A small image classifier, trained from scratch.
Model: 2.76M parameters, 32-pixel images, arch gmlp, patch size [4, 4], layers 16, width 192.
Training: adamw at rate 0.0022, 7400 steps, batches of 128, held-out accuracy 92%.
Data: 47500 training examples, 19.9 epochs.
Rows from block 12 of a small image classifier, named by matrix and row number. Rows with one number belong to one neuron. Each number is 128 + 32 x the weight over its row's rms, rounded and kept within 0 to 255. All counts start at 0. Numbers have three digits each.
Before each neuron's rows are labels from the 100 images, of 14976, where the neuron reaches its largest size: "responds to" is what is common among them. Only what is clearly more common there than usual is listed. The data: reaction-diffusion patterns (Gray-Scott). In brackets: how many of the 100.
# u: gMLP up (value half) (model.blocks.12.mixer.u.weight, 288x192), inputs 0-95
# v: gMLP up (gate half) (model.blocks.12.mixer.v.weight, 288x192), inputs 0-95
# out: gMLP down (model.blocks.12.mixer.out.weight, 192x288, transposed), outputs 0-95

responds to: feed 0.054 kill 0.062 (43); vivid (39); feed 0.03 kill 0.057 (28)
u.257:101166101194091147133140163120128124169122095109122136115163168109113169140095111161114134104118081120166155164100136095082091157153146136113142189152147150074169117071153200102162110102073090096129119151160179127118143079096124143121110149144109185129133182146124094063102160204181085088
v.257:167128142098203128132157053161130134116133081131125084061173082142081119133168159065119126124130151125068054100114187131116162132110083129117160063131123121127152064181113091143111169146165138138143116088145083095166093087123129114152208096134145122079155111092082137152151100123147131153
out.257:155141188115197101132095113118087167101091095126172181175118117195080159131097139119123176116140170150112057078211135144127170088111085081173140062152154120109088153202120093113126091091134157106101118108151171158130088134102132108129129105116088101128099065129094112133151045082121168138

responds to: feed 0.062 kill 0.061 (93); pastel (44); vivid (41)
u.42:100140120136119092147128162124120144090103131084186165139099079117053102125155174134141185144108130137064164130144128156095111128115124119104130135131116137151174082111134132118126096158073133140143123055162121157160140065124155184166129103099132142170134171146139117069093158167108126148
v.42:141140168116166123120051116137085133088094091112081110209122104141119138111165120129141134121131107167100118148148110181146038148115171147195109114113143086132132133205125143090129137155147139116120121078115084135150091157193168116131160098112138109120129122147128055156188040135081188156
out.42:113164131123153157092157094118130135091095171138114136133083084097122111174170135094131128129111155157160105124115078152138067111068144149093129070137117098144134148170112139126090102131182113160112134124142114082111120109193166156109114080117137122112104113115146091042142103159104161181

responds to: feed 0.054 kill 0.062 (57); vivid (38)
u.73:216127160150116159134096138128102123133113099111090111220103118126166167152122116124121102162189130122103138151139125141148110150118168130160139123050146101135114164170137168076122126115157139108167132066096066123147076160195136093104162082157098162220152115118140136120131107126099175136
v.73:161113081107130125126134124090118149179102157144136150171192166162087123103064142162101165176095126171135093136087218130092134144124136158115097164127091096106164126097119189119168111116129104130172068137130121107161122142116129131162110113088073182097114177090117129093100199167122090143
out.73:109191154136064109067166146155145123145069169126156121099103100126069123116117136135131132077051137178152136103076101193125086107086172142105165153179108088159160132148080115138109155092156111157106157121153150075118121136079096133108121138126178152129137116118134087098107118126150129157

responds to: feed 0.062 kill 0.061 (59); stretched (51)
u.72:112175181138132088149168130109135067200076141072124109151176128146136196085103117104109120121062085127164117122166169094121060134146147119204145108191152105111145122162117090101154093164144134131129125126187108085137067181128095161146140156096133100111113144138129061110110097129134115108
v.72:189112138149152140083103143193067112098117092164099146093116069132136140170155090167098124107174159172052139143114083198140113123134160122113093123067103152145130170119152130115107158086069117102100164113095156154106150105166158148138148139117150196186161119140133113134178083138175171149
out.72:084111075089105112126118131134142133065153166152110124096098147124130050128142115158164168141172171138102156219111102120132088131117108147062113143084118180115090130095141235147082168160117124150067187160072144182097180062151151153132073153153143185103121149158170126125153150149133098139

responds to: feed 0.062 kill 0.061 (62); feed 0.054 kill 0.062 (37)
u.76:148161161130120179155057106099129158094129164101114123143162132116116142127192158059133139146107134085124089084148079138115041090084143103158148117158160065134081123153102110090144122141145108139127105122114133099142131152204158153148147089187161176084176107127110127128220121122080116127
v.76:085148136147111117170133153145107121116086099113114140185125110107150165095163190104102159106133148113150121101102130193123143111127111102158172160121138131104152054137115124134162116137090126056157072087173074113143125111104133162134175093120128119114038125140075142111124178162140090138
out.76:121150143150167099051209166117093077116105048142160130168104118099106167154115111142102126120148089148132114131127093139182123118072150135104136159137115144086198173150164142103106078116047121090140131057158125133123052131096153140126165117103159065152097131170126100145154135149110173155

responds to: feed 0.054 kill 0.062 (50); pastel (48); feed 0.046 kill 0.063 (39)
u.19:162126152102074134162167092107126101169089144143136149181119137105118182126068134180108163195087075094134130131125146129165078149108122132171156128148150113181214117168119073083133104130119122140135104093231129108131122170139106151124114162142147097133133172104179095097105137152144162080
v.19:194106054105138109120144125096134137155124156155125111114141148053133112145097102124143111133094163158167063115067123133107164092119095082111127163117107130129230127146104174123093118125138111111148079106196097161162103109082139145161142089108153135129024128125121149141094129139151111109
out.19:178130138103146146104124130151184126172170106159160117097129086128117138109078137106147143157124053150100127174138119082151165099146109118161184132126127166130122148133134150097090179113139146134122174093149140214095100142077072105099106130079169082205133119166165151214085118058143142136

responds to: feed 0.039 kill 0.058 (95); grey (33)
u.122:088089182115093088144132168196189094174144075080050096139162148164121103088168143175160132139165088150131171181095137136064108152185142175181147099108121196106121102107119155162141168105121164061107168125103149154086157103114073101107156192086124129132109116128124095154121152114108132151
v.122:136116136134215145109143098134077170091152089134147172130144111096088125160126116151093113132100134170133093114145058103181139116083094118092178155098130167091184152135167147125097076075118154163145159100131130166132144125110224137132119112117097089122070117122104139076149074163177187128
out.122:123116137112158179145070078163153087139148159118131096138116065111116111147157136096151087118092177106165105084154140142117157109095094157126118073153142124174156065167081131183071101189140104134129127124191072107163136160217110175132151093154113124112208112109130160062113115150108119109

responds to: feed 0.054 kill 0.062 (42); cool (32); feed 0.037 kill 0.06 (30)
u.103:201126147139137154145104166101116127145113119101068109218096127121164172151135129120117109172188126122106141150145114136125075169132156117162113107060136104139116158155108150061143132123129135114172118074121068132159079148184130102114157081136116179234158124114134107108100117132093198142
v.103:123092086104132148142110114122107145165118151109116178163198169149104111096072142189137168171104138160122130138134190102112121173139136168125107135130101104087155109065108184132179121133132116117137053114123131139214144142139115115173087148102088143102107182130120122103143199177133102145
out.103:099204143168071113095155128133143121150064179098148119098130091139060124135101136130120130088045151144147115109061118201119096106076174137108159141191128076151151106166081102129116139108164109144119151146153133066120125127111108136110129148117169159113123132093124095078133113152143105163

responds to: feed 0.062 kill 0.061 (76); stretched (69); embossed (67); pastel (59)
u.28:107134158148123121134147080150118095130105076124190147179125120096096153141098194134100135108104123153103155122177153129161085156120158102144188143105105106070218136088170110130141104124107108119124163104145105127125138200114120186104144156151103086088170160121175117103132093183176161077
v.28:187152137136168148102135107143104177139120119128134133081118072085089145142134136104114151131112138178148093112090129181091136080095100147127163105149096046145159093127108133109118128115120098130113101070162125104136141120115199166128184075092136203097106111124076140087119078165191126110
out.28:143159169133084095123118146151143120163140127116147122154164133197089129106042153192137140114121134090121103148140170110117136144133145135162194137158134142152140131134142161124148160120123128074091141148140171155097117140046042147124111190086113133123122120121147120147141103101151106105

responds to: cool (50)
u.265:097104167110137115119137175106131062119075155148125164098038095120155164124121184159114160145155142110151192128107138150055086148110165157118114038109107161136162077112101144093123183154127118072075131112149120111153103078157122130149180106057087141128077162162138061112104098173118170161
v.265:137134161176146088135111136168056153166071115126120147133186102120167131112155087129126164135113159137111120142153133168134159098192141143187096161130133082101099152129112152086104162115159160165098198139103099114081141152149106110168097166140177203083179090137109130151147128105227149173
out.265:121129087120130086163096114074118147108088193140139162139105120107123105138103104112113134125130133124143122074136084164169136086094103073098147132111106110151135147103084113150130081117177119143169098083140084143161163096130152089131139069126118153139059114129088169067132124142107123123

responds to: vivid (76)
u.246:132128065128118133091136118070179107121214111088132111142147157088078149136138135108160121170091091147120133162119125132111152109068130118115168177111106138145162111141090128121052099107120104107156108114180111143182069144124170094163113101146231101141111121118150148255101158117061103097
v.246:149114132130132106142135107110082153127052164180139193132177159135190129131140095209001113134167196108146121098131145138186109172175141135105063142106132152134108157127140078159153123124138114110113135149098162080130149106179138138105123161101080117110106125119132104030143125138112142174
out.246:158169100114130158098113149143159111153198120095122098112129096093052105156121136052179098160100067163109112193131133104088151096108155146136180107133126136127194126156095146072070148129122111143163092061153090194163109149102121102165134078163179123149141150155113169229135132098107105095

responds to: feed 0.039 kill 0.058 (63)
u.32:119104148173110111134136153156106125156141100116065128144129114152120117164097118151138141137088150104094140077149161122073132120161088100143113030181116133136146087084130090132149155136101152127108121130189196149170095089086108140164125166088097132111132133131093095109079117154121110137
v.32:145087161126148149090122128140140104134146034140109111147169122146109158100142157128107115138155152180080132114165112178136139139137117110121146081101108153104156146134161140136115170057085159110146141110151113130095073141111113138076157160082125084156117157058153136144128093130136174141
out.32:154165133115135069085238169151156172110100111138159124135110117125099144122120116129115110082145093158095171127144091133175090135127152073137116194155093149135123175198152172130077115101132096159147178110175166155095134102120088096100142094120162156174138096108169062135093110102098181184

responds to: feed 0.054 kill 0.062 (60); vivid (39); feed 0.062 kill 0.061 (34)
u.112:075128154123143162166127126124151062113095077116117106140162181095123200122171097126146082095152096155133105178147033139135054144152163092175092116185169124078138140137155082108135098096124136125132102153118103124086173158115149112117157171103143099143057164126134110127154160113115113117
v.112:103184089134158116156136099107109147101082122143087151136221145077137158131179142105097145117123170161136063113072135155110110123123126099121149165157131100050141108171122152132137125136136101070122060114153108098176100077146186141179180090144110152070063109138049125106170143136135106156
out.112:116088163126128120088138143165149085134137097145125131130103152152157143108103119157155142130146082115112138137162066124161128137163105113154181102156088188135137126081171189155081165105169167123106186134108194208064164135072068103074118185087169153138100108171134155196138140103166146123

responds to: feed 0.062 kill 0.061 (97); vivid (36)
u.282:151139168127107158192134088135135120155106127086105109181099169122140175142130175118138124153120105130098102123129179132084027186193176144186175072162169062134165098120145077115180098094145106168163046105167133081115145161145099170080136154148118157109157166088133068097127119133123126086
v.282:226170108168113123087134131129101131123120092116163086134132082125089143157111096162138062106139165184113086116125138207119121142101175142124146149100134062085179118184154119135109135145142117060131103072158076126150125139121131177102191115069111185176150142118123119115163061172168132083
out.282:126108132140103124090148129160142130089127140170133171146078154054191132173126204173085116112156115127129155123134021129170116125118140148063159164089103120133164138044191174154084124072096066122105135109143160175100148147091138194113118113130158128135096107145145171116121145145184148108

responds to: feed 0.054 kill 0.062 (74)
u.153:110112162109095133096114133113196062142141088120093113102177183106106163123198183124135111140168103171166080130131061182089050112157138144144110117155143145069134104098139110159150112065118136114142087137112122126093179163133127139097117128091121103111077139059126122091093208131147149155
v.153:189141101093163087177151107142128143095116145156079099114128103132141128143140094104135131133168133124124045124117161159102123129128098080180090151153109131128136085194137110148143127194138110117121057057157053140150142112169142106142164070105165154085060138152086121125165140128113131163
out.153:087050137108134137063137124148176113115162074115095148142120177117175127090161161150144150152172068119133182140124086107160141162158095121119153167091068174135133161057172181170099173089129147144147194149084158161103131133123099081104116133143124110130133105164158154194092201136153168149

responds to: feed 0.062 kill 0.061 (95); cool (43)
u.25:184168160126115118164135081156171149135145122113069101145162131143106126134121149107140129137089171129080087149141167053062050150190145137177161093168162087166135105159144133112169150079148096164109092134190188082153142097103095223138083149177134179084177164119165067113125078126159100091
v.25:219145131191116146099124116150090136127098064120147124135142096125090152134110104184111092123145156178116117104113134195103114160129166154115150130110128078056186106136156129119145133144119140046114098057157130134156135119131136167115192130044109190197141179137106121103161110189177123119
out.25:153087166158129146086121112147140191124128101136130196170101128062165145188103198156087156146159102124136164112119045111142149114117097147085151179087122095149161114058185148129103095039067094134126112103161179157130136150135142188101120082130099147147107102119126129102058132158161203119

responds to: cool (95); feed 0.062 kill 0.061 (29)
u.135:089151092101135143109127158163152132104097155172159146103108142137166101168168164139074096083174181165084162126135116112118117198155147188073127129175117143115141151191155096136094126113131119090058142162111197177101099105161135105135169185104062068180089160146139110072128122147105133165
v.135:154114129119103129159138089091114129111126145182156135187171101087131133112119123149138154175078100112136107116131140163152168065108125094153124098176124090184145112123144088124170087080116161148127074094180144081113166117084117207147115110102201094068089132134132122147151141097124138066
out.135:150097164139116116161050119150079160174103148141109196123178105090158117103115114169142188159086146094163112101133148173162203060171118110184109087105146099150095109090082098140170132128165170148102134125105126097132159129092119167148056160143140132084125069121102136127141125110184170101

responds to: vivid (66)
u.173:156147161177134150105000112140114193150167143090121177147207091146163150126156121122052101111137183116110131119140137087117098153148149171120139226127145088126100167150118110138107073103135084125126160166110153141105098161175143123128166150218097163122159112124148102124127131126125142151
v.173:088100168133172089125255129199145123088127115103126111138110147127097137136125208134151155106128117186109169144138103137100110149131123129127141144141131125089190112104169166113134123120074128143093145116176122130127109171119133151161123101159131128055111108074155124071095155202174124148
out.173:105142088105140113151215113152155144098145142152160108129112112130138070171158109129128114106194176135061145144137103106114092170145120177092116162113115137081123178139164136125079092132111140135111145145135145200079151101178148090124144120111148126177161157164147119104132153122100101197

responds to: feed 0.062 kill 0.061 (70); vivid (39)
u.97:144146074111074099123147157163097133084119140125155111090113090146100040137075073143170116075154209119109112070109162187102178105092101124046090130141099141131145092139114131188093168179112121094145099133129124135158152087093122107167146106103141133127153131127105157126209134147116089136
v.97:124109216115154128117117113208115146113147077083053129197089106146150185150145173118128099142150172143127113116136092189115098129118149184189154051132158086122116075170156100115134139123113119109122096095140118146149120177181164119104186124093128116089097103120099118129131101116086161146
out.97:132144155136187118161145060100126167174113115075119143135143146162055141137120158124127146180103117146093104101087147097115104135113122106158147114113172097131126192177118044070171106057172191174148140074120120098148110114136139096156114099148120124171132132107096076130102097135090168194